Weights of a small image embedding model.
Model: 2.65M parameters, 64-pixel images, norm layernorm, depths [3, 6, 3].
Training: soap at rate 0.0023, 12500 steps, batches of 256, held-out accuracy 100%.
Rows from block 3, named by matrix and row number. Rows with one number belong to one neuron. Each number is 500 + 50 x the weight over its row's rms, rounded and kept within 0 to 999. All counts start at 0. Numbers have three digits each. After the name is the row's rms in percent of the matrix's.
# fc1: MLP up (model.blocks.3.mlp.fc1.weight, 256x128), inputs 0-127
# fc2: MLP down (model.blocks.3.mlp.fc2.weight, 128x256, transposed), outputs 0-127
fc1.59 099:497515469429548512534451474555520420494567577503454419443511467455527528467505462516510499522521378507452419423421552549540487528564560501556520484514587466429557490461477467507538530499444565480486495566500488548578555462507481492475559568496442507532576492426546514476503564513540501573564575554438484534536491529560418444518561442601578484499531472514540475583417417377434364559493
fc2.59 094:556470463433473567590523462542510529511508505546430505510511530446591617545572520470514509482517496448435447444494524421456468494484494547445466458531516464625475471594541571532429536523461452478370551490539506537411455483498505552487518469569526432559511458510488488471463489535423387465434479618482528508560507476521542527523487544491409498574499452447475528557489502658600492421507
fc1.60 118:433488555489524459497443427404416513553593481471426478514509554494461484563488481543544514509524469567602557482515519346574494500461470537506499452639505557483391489548547481538503565475472501523525531457508548529575455450545537596445549513482518435471497547525459462427553498512456506472524547463575431538510506432477547494615402465487572493576578463491454491623505493438494561505512
fc2.60 114:504543448413446482444465493483425559566561510461409513424544505535457404549566525511465616567471427504380496462496562400497581520477451545557457542511522563519426531480456575539496538445475513480469530512535481585475544564454507507474465558512399416447502568427571571509501455535518574544559488492458494500462457546508502441423468555486447461602528536541488541543454470510557429398508
fc1.61 097:515584475417605480553553533489548431536551533537490556421449469524540614490570485430471457477495461378539492536564488507580550494504550514524518484433449610455440494512484444478461517536429545579492570520434500492494485481544512510486551607520567486509532470502578590523574474406389458478461555454453517594522493485491464515476429471460513434542549459455400517470532548506579558430459
fc2.61 098:490495501488573498363528497451609505499484415484531447492593579600425532483506467544574571546540448487505459464514504458477495450521517428512536507489486491557530507424432478497469612446516572467532507541513467525539461501522527576499489415559486550468460428554516474481565487565492492473516549512440567404361604460401497406520462429443614509503606506462461525490492491517532552513511
fc1.62 106:521557494573503491522517452501500530517517491465548598442440578574505437547515521532554507528466517518498543464532414447521466394494497451387507522477542383494495481479538529551401498511527562429436532557451519427488445458532587542469429453569514459482506499432476570497550557494571471513538489470540497489503347380626506523537488426376552508571471531467502513463517428516545565546483
fc2.62 107:513470409510528447524541440497417450470471437513497527449553565506520494481574557508586532444427408528497442470552411520430464541502545510432478531448540545481513491474595452535458436431391485554501426470570375454509412494442439482487488415503478566451402472494511508494539518463497439444536479512504514549468541522557553538513491575469538552562416492383620549502530536394533526484500
fc1.63 090:499542451451511487541554563570561449497556510421495484381555529444474457504504499540574558447471566565463495566476546532498400463474579580500443460612629464495593518529462542482515560537500511575505535426460412510428492492546488542459476494486491584442516571374460514536488598579513530504567543526506547459440486471379447437509497543501481548426507446465563436535504489509513474476542
fc2.63 098:445421473580496496420456498504488461440537522478590524472445498524521496489470405547433524549446467430446501542550460550464499452481481406516444574530492424496533535472499470480498566416463592576450581541528503493445400530464362484443463549540514501527527523529503518400515594465479510438554428520442485465441469476497520612470559546596494425388504576533490538489489552469414560450511
fc1.64 103:532562493585445403504571546435489480490472465408469462408495557473542454524534466505489481560451574464524573533507555471577530486482491541521468482503483494505544566551449487476474460465410542559464495537546514469486453578573439507543507466525616499419535596451485531579449583454470447455447430533484544536584533536518407426474549471472423586436469569446610403548525518543539519433543
fc2.64 086:473552483494539467490459427521522504523604432522577509549512507467541518514478511504472430540450457462422481540504510415521569438529572475459479600424472440512465472358555525527539492451612532424498531538434529644495538503504430573505593481470550538424467497471527451526526499468554498536409575444541488524360511518552465502479430431510550484496479460595470553431448458527575532518523
fc1.65 111:394459520446554516471470433473475443528603452549446577469465505423558401466426456583475503405512510512476498420501433494437428485481599479552563550502381524466473461491392462459544515508488552515489500522541524573510509585525536496499474520410532489497494502596552588439566562585479550536574508408553440525481492571471447486506446553510511472514462429512547507459474448382468463499483
fc2.65 112:571484587465557431445519500576527517477414466460429576560491488497478490509601529522555573406517465482509483470551496405484517491590489527442440431505611427538460455588424560533548427471501468583484546491617478512445472465413487460456449468502579434434519515583502479530517536449483476526594490511432528495525540500509616432545542473479537508548460569516479528581545523518540521415554
fc1.66 120:411530526553509537483509495505432529474522555610519493573507558481501492539491514551508504507485479472449555553485510515516477540457448523499641565483552447499545435480583451469487512534537398462477543392526428500540472501437390494499462578511516532446476563469490514457506490488566598473630443568453520465576391540519586475593415594533452527515562458586466503582433536495451504471545
fc2.66 112:460513501474519484488531596439479516526459444596496436535548510492459384549492506500505410453505513471475465551439568544469502495497430470512494473470565449493521587555530500477410482466492444543502438541506458578465484557498605553456467472497380479473488463417479487440445459578510584547402476469493504480391573550564470406518539494452497345521573567441510534560549503513469613503531
fc1.67 093:502441503502455510491392546536425521532625473507490533495423498617524527504508531511525538435534560511531360376511546510376448492527500533482431562543461520490570466437515536565518375410501498467544417524472522474505487528477530576415504476507506569440530530483486550540499452463419544517541412446466529487577482465509451525511379477472565483460595518579519524471503489526539444494441
fc2.67 104:422494452550483502545560463500514510549425574502498436499647483421554551475531514567434459482481511455525505601455573525496563576556463530527475452458484459446503528475463519555521461419502497511532501457515540424527492367527595526414499446467522418453600513482520524578558456463618576539476540469431436480448503573588443497512495517510449420441583592534483507469545483532507517432518
fc1.68 097:445541469503502506439400493546441462551519524461462497451361457485563530509513481457531553531575563509366439481529505634538485419465466427508582462536501516492583431539440491520438517522501473512473491479599475402445389478558466546486491420523434562456437493504576503443488424539434461465464505405431522578437550551516494410488498541464498533503512491473527489552480520477513407454444
fc2.68 096:418445438485532499544501521457492495481432517633548434523447536446566516557487501451484518519423430492462493561537518489552506502461525476487456435481470465453444501520487579549512501603522538431528408489598499482470494559531461466541524529581548417505620555521529586409463502460491507486348533514483635490574605526488465434449511554535429401557525465511476499514549501520524569468461
fc1.69 089:601570514459454434356518551499510404545449435495551501485427470460470473546478490477473500529600419538499448477512420483479437460557638519503474490554438472478438503516522428590573531564485525518540545606515527455494508589484594551439637408560472465516495407475508533505549502467458518517523516585481580566511491507473490449527479569460424523454462516464469479460528553521497551536508
fc2.69 108:459474571507504562486494531423508506430589486501536492619493519535550556543492472390413512490472474573518589488462594493492480477544480441422520397508520418497400463521535554494492596590520536475582450435503482490468494493453569593536513455463472380527471559526525504518473475544448495577450506571442507502405476492440425518451542563486528529509474601455554521516525550512515611430562